A small image embedding model, trained from scratch.
Model: 64-pixel images, arch vit, activation gelu, moe top_k.
Rows from block 4, named by matrix and row number. Rows with one number belong to one neuron. Each number is 200 + 40 x the weight over its row's rms, rounded and kept within 0 to 999. All counts start at 0. After the name is the row's rms in percent of the matrix's.
# fc1: MLP up (model.blocks.4.mlp.fc1.weight, 1536x384), inputs 308-383
# fc2: MLP down (model.blocks.4.mlp.fc2.weight, 384x1536, transposed), outputs 308-383
fc1.1439,107,162,194,104,220,197,185,243,245,220,196,209,271,162,200,216,212,211,248,255,180,217,198,175,215,186,198,125,135,181,166,106,171,146,124,149,184,264,186,260,112,206,178,155,213,212,236,140,260,231,200,217,153,163,158,204,198,187,177,244,182,116,96,207,208,188,215,237,180,209,227,165,211,220,157,168,205
fc1.1440,084,209,191,194,213,228,236,219,218,173,208,240,171,180,281,202,255,224,224,209,204,167,221,205,190,216,220,171,208,199,194,159,226,244,193,287,248,214,164,254,207,207,223,190,247,253,133,143,220,174,222,154,280,138,203,214,201,239,145,149,140,173,203,222,238,190,212,216,205,179,233,219,173,192,138,192,182
fc1.1441,083,238,225,152,220,189,257,253,218,186,169,228,146,250,256,231,226,139,218,111,117,148,254,302,155,146,184,189,245,142,197,195,187,219,220,266,209,242,225,247,215,189,119,209,214,267,189,184,222,154,223,164,173,181,217,171,209,224,226,205,107,137,178,257,165,180,250,112,236,197,240,217,237,207,137,232,137
fc1.1442,129,191,247,170,250,239,237,204,164,177,170,156,260,216,255,226,104,163,215,187,171,246,160,188,144,193,184,213,215,219,236,161,152,196,189,196,248,170,177,238,177,243,187,271,176,144,177,222,138,261,111,188,257,226,181,257,209,179,226,201,194,222,190,199,233,202,170,181,102,182,223,171,209,197,167,209,185
fc1.1443,066,104,162,187,198,181,257,217,246,192,215,99,213,205,192,185,166,64,186,185,136,159,223,195,230,242,162,241,135,193,231,146,223,200,189,223,292,179,181,279,258,190,249,262,163,210,183,211,230,186,216,125,215,170,215,218,199,164,215,214,200,212,192,164,250,210,176,206,174,161,239,194,197,228,214,108,201
fc1.1444,069,273,292,172,185,116,230,179,186,194,224,154,200,175,177,205,184,213,214,163,163,148,188,211,149,150,213,184,213,177,236,122,263,185,194,197,213,193,212,241,258,206,250,189,152,195,210,231,176,291,170,198,196,181,126,262,250,158,161,271,223,174,186,201,168,274,118,169,214,171,204,127,197,173,199,179,234
fc1.1445,095,189,199,140,208,142,179,213,185,177,219,195,118,231,267,143,257,197,237,130,214,235,178,250,144,193,173,278,258,167,198,120,180,205,153,228,204,187,222,193,239,194,195,187,210,216,193,266,206,226,187,216,226,143,267,229,141,200,185,234,140,282,218,211,210,157,207,215,257,185,222,167,223,155,165,226,195
fc1.1446,068,191,134,188,219,195,182,183,192,312,249,230,127,208,205,163,182,142,191,169,151,218,270,230,154,157,256,138,167,167,176,116,110,195,144,185,181,248,238,223,246,241,242,159,228,273,133,215,205,187,209,107,177,156,277,247,171,224,207,137,248,147,234,215,207,214,210,240,162,219,260,171,198,145,254,128,212
fc1.1447,102,162,204,266,143,201,215,177,260,250,112,264,246,235,253,287,214,157,205,124,243,99,201,200,200,147,240,229,270,222,214,153,214,165,191,266,184,216,172,227,164,113,218,116,257,129,149,176,236,168,189,189,236,254,206,229,168,237,145,190,270,207,147,209,155,143,219,205,211,242,265,186,242,152,171,126,98
fc1.1448,096,161,249,160,207,226,230,219,188,153,114,160,154,200,225,104,168,272,184,179,146,160,208,213,166,221,251,264,214,235,264,148,164,176,187,240,237,133,133,200,254,305,228,164,277,210,218,218,239,262,167,213,177,160,177,174,207,193,216,261,132,186,101,209,204,258,169,261,191,142,182,263,205,208,193,163,201
fc1.1449,099,161,222,203,188,263,121,160,160,179,129,203,264,206,224,176,198,161,224,164,266,203,200,165,161,203,155,209,192,142,215,137,156,219,157,180,177,256,272,188,214,185,182,221,192,239,229,163,178,194,234,179,223,228,128,229,207,247,195,251,210,211,175,183,203,150,164,183,222,200,127,178,198,298,194,278,255
fc1.1450,109,129,187,165,229,301,229,190,188,215,220,247,175,265,159,243,225,73,242,222,157,228,199,175,176,209,233,229,193,280,161,171,193,187,218,181,146,142,253,198,138,210,183,199,135,236,151,248,179,192,170,191,137,135,217,199,184,272,215,182,253,208,244,212,192,156,299,247,197,208,191,229,160,257,170,191,237
fc1.1451,099,195,211,216,174,250,193,143,199,154,212,191,171,185,234,181,182,187,202,82,204,179,189,255,157,160,217,191,224,93,295,248,212,174,252,205,228,234,199,181,214,179,237,231,151,196,159,193,170,201,171,238,217,217,189,191,227,189,184,211,233,166,158,176,190,247,217,226,208,210,224,165,190,213,177,274,166
fc1.1452,085,223,231,231,243,215,193,189,183,223,169,166,207,216,225,244,191,200,276,141,167,150,178,144,210,155,93,200,223,224,226,107,227,178,154,275,178,202,180,192,201,195,206,182,191,178,237,194,248,250,197,213,216,218,186,209,200,150,219,197,215,218,221,209,207,172,224,184,243,182,212,192,288,190,203,200,114
fc1.1453,110,219,192,168,179,262,190,204,230,131,194,121,157,221,262,203,170,177,204,151,167,215,198,238,183,240,190,202,345,164,256,225,186,173,252,190,196,169,277,251,242,193,237,234,171,197,156,182,230,214,175,211,178,163,179,239,241,257,148,153,212,175,215,202,124,147,244,195,219,265,190,132,242,231,169,201,215
fc1.1454,092,149,192,211,205,176,122,215,223,194,173,217,197,176,238,150,147,145,204,231,221,169,177,157,252,222,160,263,146,183,213,127,180,259,214,266,240,139,314,264,205,118,209,190,167,192,185,198,179,245,197,173,197,145,172,294,220,260,263,246,214,216,154,228,174,282,219,236,240,207,132,156,193,239,220,191,190
fc1.1455,086,192,229,230,224,212,173,186,163,181,196,280,168,216,306,143,209,205,210,129,114,249,199,163,170,287,208,224,189,237,142,190,214,195,205,148,212,179,169,249,192,277,178,168,196,223,192,182,203,248,159,134,184,172,177,232,166,220,244,204,127,266,142,249,259,150,233,237,248,170,202,203,260,178,211,251,228
fc1.1456,099,150,207,182,214,162,173,232,234,215,224,230,215,208,322,237,256,276,186,205,168,267,163,192,195,120,202,249,139,197,203,191,184,184,198,162,210,193,194,190,279,254,204,193,243,237,298,184,159,242,237,198,255,174,140,208,263,170,224,243,220,138,191,170,119,195,224,159,159,224,207,251,204,172,218,260,154
fc1.1457,097,202,150,140,186,186,223,182,211,182,244,183,193,280,145,250,198,270,168,130,195,182,176,262,191,182,220,143,138,230,234,88,239,163,164,229,307,192,215,229,200,268,199,222,156,196,241,268,188,214,253,227,234,200,193,212,266,152,264,171,174,176,225,194,189,250,187,177,183,143,210,211,142,177,197,177,257
fc1.1458,112,207,198,158,224,142,161,145,150,166,169,166,224,206,219,253,139,211,184,102,266,313,194,260,189,131,243,199,310,235,216,143,228,213,219,236,272,184,189,163,170,164,198,228,197,204,245,242,132,176,174,220,208,223,192,308,154,190,187,174,218,184,264,150,215,222,151,175,131,180,245,216,222,162,202,240,180
fc1.1459,075,204,211,212,153,128,238,157,194,237,217,181,182,209,234,192,210,136,241,90,202,276,119,179,222,203,164,215,139,153,213,170,204,178,255,226,180,137,182,241,183,199,149,115,208,163,172,164,292,204,156,214,169,165,218,187,267,227,163,178,230,231,204,161,184,184,217,195,197,135,204,206,181,183,207,203,180
fc1.1460,103,202,162,255,202,288,192,216,226,199,179,132,226,149,232,179,147,215,242,136,197,229,206,129,183,167,204,308,169,186,185,136,162,236,154,280,224,129,146,205,186,171,202,198,188,183,211,171,203,155,243,181,185,118,183,176,178,284,129,169,209,145,207,261,189,240,219,194,200,172,214,260,179,173,188,214,200
fc1.1461,096,286,170,271,203,165,169,137,198,241,211,195,166,165,266,261,232,137,206,150,187,296,190,284,165,204,201,264,225,148,241,150,211,216,183,218,179,135,242,202,265,201,154,260,276,199,263,223,198,192,244,142,188,167,201,239,235,159,242,185,199,231,178,202,185,216,185,195,122,205,196,231,116,203,182,203,194
fc1.1462,087,163,185,185,239,190,197,161,180,226,170,210,148,173,144,197,245,178,186,139,146,219,151,235,161,167,194,213,199,171,170,168,207,204,233,248,212,192,126,220,286,182,175,164,186,131,198,196,183,178,190,183,265,134,171,233,203,190,215,235,202,163,227,183,246,177,228,206,287,180,256,250,230,183,137,108,150
fc1.1463,101,207,164,181,180,146,171,207,273,211,170,181,231,229,220,252,165,182,155,161,212,140,211,261,109,158,187,188,209,162,239,140,230,246,205,211,285,205,242,207,183,183,230,179,173,231,173,145,222,127,166,113,152,118,185,230,222,251,170,175,256,278,192,209,192,196,120,195,201,167,170,232,228,194,153,235,210
fc1.1464,118,208,200,217,140,199,193,124,188,263,141,214,224,133,127,242,166,245,181,234,183,177,213,187,201,221,201,183,250,258,222,165,217,191,119,192,214,121,176,246,197,171,204,208,268,210,216,218,222,161,155,192,235,150,236,156,168,270,122,177,189,144,159,219,268,188,220,258,243,158,228,152,190,207,149,184,222
fc1.1465,075,244,264,155,151,197,171,118,164,241,189,169,186,203,196,235,200,158,225,146,223,157,148,188,222,194,202,161,207,217,202,189,172,161,183,261,215,192,199,161,193,172,226,196,146,159,236,221,163,236,305,263,216,233,262,240,239,181,217,213,209,216,263,107,163,232,258,178,226,123,160,129,244,187,222,222,204
fc1.1466,078,163,180,192,173,188,251,144,164,227,209,161,204,150,174,251,194,141,196,167,145,211,242,217,210,203,193,191,255,130,213,166,181,171,233,173,176,156,209,226,224,188,160,193,187,225,152,168,247,151,213,251,207,127,149,240,206,278,174,142,248,185,208,171,103,212,124,193,230,167,210,186,161,222,170,159,247
fc1.1467,100,166,180,190,210,184,165,199,181,159,203,147,184,202,249,187,280,156,227,205,224,168,207,283,181,251,265,162,113,180,149,190,241,210,150,247,115,228,153,222,143,208,239,207,130,195,177,219,259,219,222,278,269,179,173,142,201,196,173,195,220,184,241,177,153,220,164,198,235,219,181,317,237,228,195,258,244
fc1.1468,071,258,154,210,129,214,196,171,209,239,202,232,249,248,286,166,180,74,252,154,172,143,207,199,250,134,209,188,164,159,204,157,175,194,227,220,258,158,173,225,246,213,217,186,133,219,163,176,228,152,212,155,238,198,148,281,87,259,208,206,197,225,179,216,200,206,163,221,155,150,195,218,148,240,165,194,223
fc1.1469,086,157,191,147,180,145,189,193,254,173,163,173,180,158,287,191,175,195,205,138,199,194,234,219,158,159,143,145,178,234,225,192,134,156,257,211,175,213,218,266,204,93,200,227,243,213,259,140,192,166,196,207,295,165,184,197,200,206,191,278,226,169,145,215,108,191,178,185,198,245,247,266,227,233,172,158,165
fc1.1470,094,240,165,204,223,204,217,147,176,216,210,229,148,198,271,240,102,116,160,235,200,205,262,187,114,238,227,104,165,181,215,154,232,162,196,265,218,200,225,166,160,177,220,195,265,188,154,215,204,221,257,243,156,104,133,225,193,247,146,182,208,185,168,241,142,180,184,188,159,188,259,210,161,158,168,205,190
fc1.1471,106,169,170,202,178,202,227,180,198,156,270,207,254,161,159,175,154,191,230,174,266,149,149,231,223,214,162,170,144,256,210,126,196,215,192,191,250,223,221,225,207,176,212,215,187,93,171,209,190,246,165,275,248,213,236,305,264,199,218,244,257,158,247,150,145,273,222,239,209,142,194,223,237,138,265,220,179
fc1.1472,080,200,228,215,190,247,253,198,206,216,166,215,219,250,216,181,200,130,203,203,154,220,175,174,162,146,206,263,150,193,220,97,201,239,158,209,195,138,216,271,209,223,154,219,213,203,231,204,152,239,251,213,217,174,219,219,249,215,239,248,196,241,192,162,173,200,176,147,179,153,271,189,217,169,187,270,205
fc1.1473,059,132,178,175,201,175,212,197,307,277,170,167,183,162,283,161,207,112,190,148,170,252,208,168,217,187,222,283,220,181,175,144,135,219,216,211,222,240,252,304,202,173,188,133,246,155,202,198,206,207,260,214,289,179,204,242,250,212,168,282,100,157,226,188,156,205,191,266,218,163,228,166,153,232,253,273,202
fc1.1474,093,146,208,128,219,180,158,158,232,178,173,242,111,194,278,279,179,229,213,104,175,227,173,236,205,187,162,114,278,180,255,241,206,255,232,222,198,86,209,184,220,192,153,279,171,252,212,204,241,205,134,222,276,176,250,230,231,180,280,252,202,222,213,188,215,290,186,176,172,271,257,198,144,188,106,184,180
fc1.1475,142,170,172,172,168,130,190,239,141,180,189,220,268,211,230,186,194,209,252,190,210,200,245,204,220,218,256,74,203,242,237,205,246,234,209,240,196,183,250,189,193,175,199,139,196,217,134,201,225,207,229,168,222,178,88,90,239,202,200,144,240,203,159,175,140,228,236,187,208,262,181,185,195,197,193,150,240
fc1.1476,107,278,146,276,173,187,133,170,219,221,272,242,181,227,190,199,200,102,175,155,220,177,238,222,229,202,183,196,264,178,241,142,209,242,192,283,183,217,140,224,187,186,273,131,236,93,148,172,243,276,151,262,230,175,150,195,238,114,138,231,267,203,250,200,187,201,235,217,204,168,265,171,180,189,152,162,274
fc1.1477,100,222,181,214,204,189,155,202,197,245,166,278,167,210,169,130,235,165,138,272,241,187,169,143,173,206,209,172,169,185,193,201,143,159,272,162,169,225,185,240,174,200,201,223,158,192,209,188,171,179,164,185,170,136,207,187,203,171,242,144,211,184,168,137,210,226,260,234,229,232,213,192,191,198,229,206,180
fc1.1478,113,170,171,117,190,144,189,223,183,246,234,271,117,171,245,214,212,171,216,159,167,149,201,168,215,164,278,170,176,190,231,220,189,183,203,238,205,142,222,212,216,218,205,176,182,223,174,192,230,211,89,198,220,262,180,181,215,237,193,208,221,189,270,230,195,183,226,152,258,263,231,153,207,173,97,189,184
fc1.1479,084,185,87,287,218,234,181,231,253,211,240,181,121,212,264,205,161,181,228,147,191,180,152,294,209,229,164,280,186,221,240,210,163,221,198,209,161,234,187,157,152,185,223,215,208,201,167,154,239,271,140,137,221,158,185,240,261,231,190,171,208,182,119,183,174,169,146,208,211,136,146,190,243,177,177,181,151
fc1.1480,079,235,164,153,205,200,191,258,168,207,254,177,210,195,285,196,119,207,200,222,155,166,208,261,140,171,188,244,212,167,237,121,165,153,244,216,298,160,145,247,274,249,274,214,211,187,186,143,178,184,247,175,241,213,229,182,227,219,311,206,230,103,162,210,189,229,99,215,241,237,176,269,175,239,149,219,207
fc1.1481,075,209,143,198,251,174,275,179,219,150,279,147,236,225,227,212,177,155,261,143,203,179,189,275,147,171,213,270,204,145,218,215,226,213,219,185,186,184,151,251,190,166,220,208,210,211,247,232,218,229,216,205,204,187,190,214,181,214,248,193,170,192,220,223,178,218,230,250,198,159,244,163,160,123,207,210,96
fc1.1482,113,199,231,232,197,236,248,130,177,225,201,223,169,193,197,213,189,108,223,227,195,203,211,265,201,163,190,229,235,250,215,162,263,197,241,185,177,266,183,212,203,218,168,225,172,192,217,187,171,200,165,158,184,81,180,234,184,191,109,176,139,183,205,208,152,139,164,235,153,216,167,188,194,209,152,176,234
fc1.1483,089,231,167,146,104,204,220,237,246,197,163,132,163,170,260,189,238,197,194,157,213,143,206,205,244,275,219,217,161,260,176,154,210,209,204,268,211,148,250,161,237,193,196,176,175,193,155,163,134,208,210,146,173,196,134,190,234,282,225,208,219,248,264,240,184,206,202,152,217,228,227,184,203,184,137,159,165
fc2.1439,146,119,208,249,247,185,199,180,211,274,191,239,187,196,236,203,179,241,253,181,186,214,184,174,246,207,212,234,217,214,259,280,196,244,253,256,237,183,211,188,228,192,210,203,256,252,141,230,242,245,162,157,227,238,141,206,236,217,93,205,172,279,152,107,200,162,231,119,210,229,264,272,185,211,157,230,305
fc2.1440,023,135,198,176,131,110,194,169,239,223,195,227,218,163,300,188,256,144,200,218,161,179,164,199,197,203,175,213,207,219,292,252,258,162,203,168,171,144,260,232,229,155,205,209,163,220,203,234,206,225,138,192,175,151,163,202,197,184,227,158,156,191,154,148,161,139,176,145,223,221,233,211,187,208,241,196,288
fc2.1441,031,226,184,164,187,172,266,205,193,274,170,189,211,176,198,169,246,190,147,198,144,161,135,211,222,215,202,186,204,240,250,318,208,209,163,177,160,171,235,195,163,129,193,211,263,239,250,250,177,197,229,116,206,201,214,117,187,171,220,213,195,141,172,200,268,212,166,161,279,234,142,231,221,191,139,228,214
fc2.1442,164,212,97,272,188,192,170,199,125,202,241,276,236,200,157,178,262,280,190,225,146,182,237,199,150,180,209,217,182,220,291,291,243,175,187,172,164,273,203,188,211,186,271,201,186,207,217,225,245,139,179,269,199,58,217,177,297,186,204,203,311,152,186,226,195,118,199,184,220,215,191,261,184,177,157,296,247
fc2.1443,046,186,187,129,200,166,221,169,146,212,167,177,245,179,196,211,235,92,184,136,249,208,266,140,168,131,203,247,223,160,256,232,200,172,218,134,281,215,174,220,226,178,194,163,175,184,227,187,209,220,202,184,208,66,180,173,158,176,182,179,195,143,198,178,194,176,167,202,237,189,233,210,192,165,198,103,204
fc2.1444,035,181,240,190,186,150,196,213,186,204,146,208,195,189,184,184,174,98,165,158,242,172,247,209,139,186,157,207,235,182,113,183,255,222,184,182,236,142,212,177,250,195,171,167,201,231,274,244,202,190,208,234,161,153,182,115,180,148,161,231,107,197,189,151,260,254,132,137,217,237,262,214,156,192,131,209,264
fc2.1445,045,243,221,205,187,140,228,249,232,221,185,100,207,179,193,171,219,172,143,228,154,219,219,190,219,204,203,264,239,274,272,207,176,217,218,227,162,211,219,228,157,182,163,240,160,232,257,266,241,189,176,144,160,200,210,82,132,145,257,201,159,253,142,146,283,183,188,227,239,202,120,165,135,158,236,174,275
fc2.1446,021,166,235,172,221,191,154,130,223,227,185,132,155,252,201,165,224,37,147,243,272,228,229,147,182,183,183,214,184,193,240,170,209,132,119,165,207,125,235,163,203,242,231,197,197,182,258,168,221,175,199,138,220,202,204,212,234,232,251,178,157,238,267,164,235,270,90,167,244,173,247,221,176,202,253,144,220
fc2.1447,129,179,245,219,147,125,206,200,238,162,181,130,211,155,235,207,197,208,225,233,165,177,168,197,194,216,164,234,182,248,233,216,158,133,240,196,217,167,242,194,178,135,163,236,76,178,208,233,163,212,215,193,259,213,188,174,157,177,158,128,275,152,152,199,297,168,294,180,254,219,183,214,198,167,202,155,242
fc2.1448,114,186,196,149,170,156,183,161,154,203,149,271,243,125,210,165,229,91,180,193,168,205,90,180,223,235,170,250,196,207,160,278,188,211,201,206,136,179,187,176,240,134,194,172,188,164,204,131,224,278,186,152,179,123,159,166,202,142,251,204,155,215,128,170,229,183,226,123,262,241,245,233,216,187,224,209,181
fc2.1449,102,175,188,196,187,196,131,203,163,194,133,138,229,158,228,242,222,197,222,137,175,233,254,152,207,196,126,243,208,156,179,175,178,226,270,178,130,256,242,154,222,230,145,152,178,238,119,146,109,188,245,206,172,181,212,181,184,203,162,203,185,198,173,204,217,191,155,260,233,213,248,238,161,171,176,123,152
fc2.1450,095,221,150,227,180,160,227,257,250,143,138,155,121,119,220,228,262,186,204,124,177,195,181,204,266,206,180,181,178,186,178,236,193,266,139,270,109,218,177,176,192,278,128,239,139,144,215,203,188,237,183,174,210,130,208,196,208,110,170,267,142,171,120,200,173,284,182,136,262,186,199,177,205,205,173,219,159
fc2.1451,135,176,195,262,233,202,160,189,130,152,165,292,177,169,146,147,261,250,179,216,143,176,213,191,210,229,177,237,154,268,248,170,181,179,229,158,235,206,238,248,192,211,207,218,143,161,143,162,189,215,167,227,223,190,246,213,155,280,198,238,215,218,206,175,158,126,165,167,177,162,193,216,242,184,164,145,229
fc2.1452,027,205,201,212,185,196,162,159,191,261,184,216,211,180,178,211,183,197,167,218,239,228,216,210,206,165,222,206,247,203,192,161,210,151,229,191,186,179,259,194,240,140,187,197,185,197,184,148,179,173,170,225,180,188,181,185,172,231,177,205,134,181,272,144,228,232,112,199,207,186,201,239,218,214,260,194,244
fc2.1453,080,233,204,230,154,228,198,193,136,258,230,252,177,228,160,218,196,184,232,152,183,171,184,261,226,195,233,210,184,215,313,165,125,206,214,190,132,219,223,253,182,165,229,209,156,176,188,150,229,245,328,206,168,208,157,197,157,221,91,227,242,213,196,203,191,194,222,220,236,165,105,225,266,209,182,173,139
fc2.1454,053,182,193,236,194,259,214,253,146,161,213,204,270,138,202,228,197,204,216,228,279,235,225,116,224,178,231,276,233,214,134,275,172,122,185,193,171,176,229,249,197,135,179,207,220,167,267,249,163,142,200,161,195,271,184,236,261,210,162,306,286,163,220,147,173,191,153,197,172,189,205,253,177,156,112,182,181
fc2.1455,048,216,260,258,183,126,254,256,207,227,194,173,216,143,272,180,215,158,278,155,206,216,168,196,172,170,149,223,196,205,279,258,208,210,213,175,107,237,231,208,322,179,140,171,172,183,196,193,153,127,200,220,232,268,250,160,301,160,212,207,245,232,160,140,228,213,173,228,223,246,182,236,166,198,200,220,151
fc2.1456,109,183,223,115,175,206,204,139,183,254,278,174,224,212,177,172,231,231,290,162,184,148,141,145,231,210,181,220,180,177,240,170,194,213,182,163,231,189,218,221,120,211,189,156,112,217,230,207,201,162,275,220,247,149,178,195,227,209,288,273,234,155,206,282,282,173,156,239,136,190,211,150,214,209,195,247,266
fc2.1457,114,184,308,225,216,283,178,213,245,233,189,157,147,179,193,198,195,233,203,220,194,193,164,175,188,231,252,151,200,294,154,247,155,284,207,206,189,253,236,120,229,229,107,264,201,166,178,144,221,192,180,94,219,281,289,221,189,226,221,237,227,208,190,203,226,163,241,220,144,167,200,175,161,177,206,230,137
fc2.1458,165,217,222,242,250,252,197,258,227,215,226,222,174,185,160,162,247,218,175,250,256,219,167,194,174,176,201,233,175,186,317,248,205,144,217,169,225,188,184,165,225,208,180,198,248,185,208,241,236,141,209,263,170,180,218,195,245,185,199,213,244,201,158,129,206,130,209,177,172,152,142,275,210,245,169,207,246
fc2.1459,038,178,239,220,145,171,166,238,196,195,268,177,205,168,300,137,285,218,175,199,136,155,123,145,182,166,173,263,256,266,179,204,191,198,172,244,94,192,222,268,199,191,181,184,216,227,232,254,202,188,172,131,172,219,120,146,169,92,169,237,171,215,154,182,299,197,166,143,217,173,228,209,236,236,195,246,275
fc2.1460,053,151,238,177,141,183,279,219,208,207,137,227,260,194,239,224,290,168,182,215,283,195,154,176,188,185,174,168,190,194,196,237,219,158,203,114,159,251,193,198,256,149,266,151,254,211,157,161,179,200,228,181,223,215,218,166,282,167,179,216,231,214,237,140,212,218,232,164,193,135,183,183,259,172,205,152,223
fc2.1461,126,142,247,158,165,248,198,179,176,236,239,240,192,219,208,200,198,180,117,295,201,212,150,240,174,191,167,136,181,172,313,234,132,146,231,150,229,171,233,220,190,230,213,208,210,149,206,206,169,213,211,262,231,183,228,195,179,194,171,229,221,104,149,195,188,133,204,200,143,177,167,172,178,190,172,225,190
fc2.1462,044,208,166,216,166,117,177,262,188,147,194,183,201,191,222,200,280,200,180,148,161,197,220,173,166,166,180,247,237,182,171,232,192,191,242,168,254,189,203,201,181,149,237,162,170,180,265,271,182,241,120,154,239,120,172,147,179,254,211,176,172,249,212,204,253,156,223,199,202,183,133,191,185,247,220,177,179
fc2.1463,057,222,211,191,196,176,185,193,170,221,227,258,184,190,234,233,227,213,263,217,196,205,172,147,145,211,225,219,220,181,216,254,168,203,200,181,199,227,208,267,170,187,187,203,156,167,205,217,169,232,142,280,211,282,273,213,238,174,252,216,194,282,253,178,190,226,203,208,294,201,222,226,177,190,145,249,194
fc2.1464,103,210,148,254,204,176,243,149,230,90,163,307,209,228,237,231,146,238,255,211,191,221,198,276,205,182,321,201,196,259,207,192,217,237,213,245,171,258,261,231,182,179,193,152,208,180,207,180,267,175,203,174,258,204,198,223,167,212,207,163,188,234,177,125,230,227,208,238,266,211,236,239,146,192,118,176,263
fc2.1465,039,214,231,204,204,207,263,194,277,238,190,219,135,217,205,194,244,186,246,177,213,163,146,153,159,206,176,167,184,203,258,188,104,244,227,129,263,210,206,159,252,211,185,190,193,200,155,170,122,166,211,197,246,232,232,213,166,198,188,182,145,208,178,244,262,168,225,225,233,219,247,214,142,192,258,166,176
fc2.1466,036,221,156,189,190,221,172,236,250,124,272,144,134,157,157,178,200,206,205,266,113,201,217,113,244,193,195,274,199,237,185,223,185,172,194,204,180,174,239,170,186,207,161,176,207,190,237,254,194,109,177,162,280,180,155,216,172,146,180,169,191,231,101,140,284,193,194,169,220,109,206,218,191,138,198,217,281
fc2.1467,113,201,171,161,226,176,262,111,190,207,165,160,190,169,290,236,202,245,207,112,176,282,144,142,235,197,172,183,247,141,176,234,234,176,137,111,271,154,213,187,179,147,222,197,191,195,186,174,222,201,250,171,149,272,215,119,225,232,228,144,177,189,213,147,181,128,219,193,212,149,233,245,203,165,228,149,110
fc2.1468,028,199,222,222,207,242,180,205,192,170,190,173,207,169,121,185,168,222,146,195,184,184,249,163,223,217,181,201,175,175,222,206,212,220,123,245,185,148,248,159,233,218,139,165,172,203,244,232,165,239,176,161,238,219,173,184,172,197,127,176,192,234,169,108,275,171,186,179,218,92,216,259,128,153,119,188,193
fc2.1469,056,207,186,191,169,231,142,172,209,238,166,116,223,150,155,147,229,132,179,215,196,167,219,183,237,210,164,228,271,185,229,214,249,199,150,144,298,223,232,244,229,213,205,191,135,234,262,201,198,190,178,169,280,111,203,221,179,152,173,185,183,205,184,132,159,194,110,204,259,253,222,236,233,275,272,243,215
fc2.1470,054,161,111,185,173,132,157,190,215,179,222,222,232,125,225,200,165,137,184,164,174,200,181,220,242,194,191,246,217,180,305,233,170,158,204,155,220,184,184,161,137,150,226,120,188,233,228,254,205,204,238,207,128,160,156,94,162,191,215,205,160,182,200,144,173,254,187,203,199,288,170,221,161,169,226,181,206
fc2.1471,094,151,229,177,206,221,239,216,230,141,169,202,175,194,164,194,230,316,200,185,141,179,159,168,188,179,230,187,159,325,176,282,179,223,166,181,179,232,227,199,218,226,77,211,218,193,149,200,251,243,169,164,181,235,262,142,156,181,147,196,212,183,173,189,302,136,233,198,165,146,207,159,235,228,114,207,222
fc2.1472,023,212,236,244,232,216,203,258,220,207,196,168,171,138,204,101,192,187,168,197,169,184,171,189,216,248,89,229,210,179,218,140,171,185,158,251,181,187,190,199,270,144,160,175,149,199,241,265,137,231,101,204,190,179,134,226,145,196,207,191,190,191,139,192,194,168,185,213,208,188,194,202,219,168,168,262,253
fc2.1473,024,151,195,191,154,237,146,212,242,206,182,165,213,89,243,171,196,169,87,207,261,203,259,116,177,229,165,253,203,152,174,214,210,148,193,112,282,166,205,185,206,162,193,240,173,122,236,207,186,173,98,189,241,149,175,140,180,181,226,228,167,191,145,195,160,191,165,168,199,160,247,241,232,188,211,200,188
fc2.1474,049,211,174,217,196,218,201,236,193,187,173,215,156,143,203,206,263,140,142,230,175,192,170,212,202,179,198,222,199,228,265,211,151,153,232,176,192,188,254,249,200,232,165,201,191,206,216,229,175,185,269,286,154,185,162,157,194,93,152,208,241,219,151,144,265,96,207,179,237,206,178,224,235,202,163,206,231
fc2.1475,184,238,208,278,268,224,187,236,203,173,217,284,137,208,196,219,186,164,138,172,229,195,179,192,202,226,228,232,138,187,162,231,304,282,180,189,264,183,229,262,192,237,202,174,101,206,254,123,208,226,200,205,210,203,132,242,204,222,140,243,223,190,195,244,168,171,160,183,229,157,231,208,251,240,121,206,198
fc2.1476,062,226,212,251,186,217,218,254,220,192,172,217,169,233,251,155,218,171,222,266,167,152,163,237,171,194,162,178,227,234,216,217,173,188,213,210,159,216,187,160,187,195,87,265,177,234,211,130,109,238,194,207,165,167,227,179,224,186,133,255,264,204,257,146,250,236,229,201,242,87,164,156,188,178,154,223,236
fc2.1477,067,219,127,227,182,149,249,282,208,268,124,214,185,212,237,247,272,247,245,72,206,225,196,213,209,186,251,157,217,116,178,200,163,209,162,135,229,297,203,115,225,121,166,143,162,184,131,250,181,218,184,233,197,250,200,236,224,226,144,248,197,253,188,225,145,218,180,161,258,202,195,142,188,254,170,179,208
fc2.1478,064,210,224,245,184,225,149,192,178,249,162,184,252,249,149,196,216,228,195,154,218,195,136,130,204,239,202,160,176,267,212,215,224,177,226,166,210,209,213,180,181,164,152,199,246,182,226,186,193,212,168,126,214,234,143,201,211,197,164,185,214,175,140,216,205,131,207,201,276,192,200,199,208,190,178,193,208
fc2.1479,079,165,180,219,118,255,216,288,224,207,179,206,245,196,174,149,216,224,278,163,171,213,186,188,198,172,117,176,205,239,267,173,229,156,210,213,169,181,223,219,183,237,199,204,180,168,215,202,112,240,306,199,244,219,166,160,185,204,123,193,281,163,214,204,244,184,229,212,257,197,209,229,171,202,226,164,197
fc2.1480,030,221,226,186,261,157,218,178,186,237,248,176,203,211,170,251,180,141,159,211,272,212,267,157,143,227,176,292,184,134,302,221,181,199,142,185,217,216,170,144,175,168,175,161,206,198,192,215,167,139,245,227,203,165,253,166,116,191,185,167,122,169,167,136,263,232,117,259,229,195,177,206,147,120,252,195,211
fc2.1481,037,166,147,174,213,198,147,202,121,163,196,175,271,135,215,198,271,115,140,199,177,212,177,206,250,193,237,182,230,240,253,207,233,182,149,176,162,205,274,222,168,199,186,155,171,233,244,219,210,255,260,230,110,132,154,207,184,202,116,186,142,253,177,127,249,250,180,169,295,183,263,206,225,183,171,146,238
fc2.1482,131,207,195,213,257,196,130,218,225,199,290,200,175,228,267,224,183,252,250,133,160,175,158,273,180,209,176,217,226,160,230,244,193,146,121,170,145,190,213,175,151,279,167,190,129,260,212,197,210,250,264,242,94,266,220,236,278,172,246,188,235,132,169,186,184,253,198,233,220,200,204,161,299,267,214,218,206
fc2.1483,119,201,179,298,74,239,154,170,245,124,217,153,211,173,228,279,246,174,216,268,108,162,181,100,215,181,238,285,191,176,189,260,177,182,275,205,113,189,216,202,181,170,232,166,208,122,205,175,176,185,205,203,222,165,172,211,231,156,151,268,203,228,203,152,190,124,236,238,209,168,167,205,234,182,116,189,237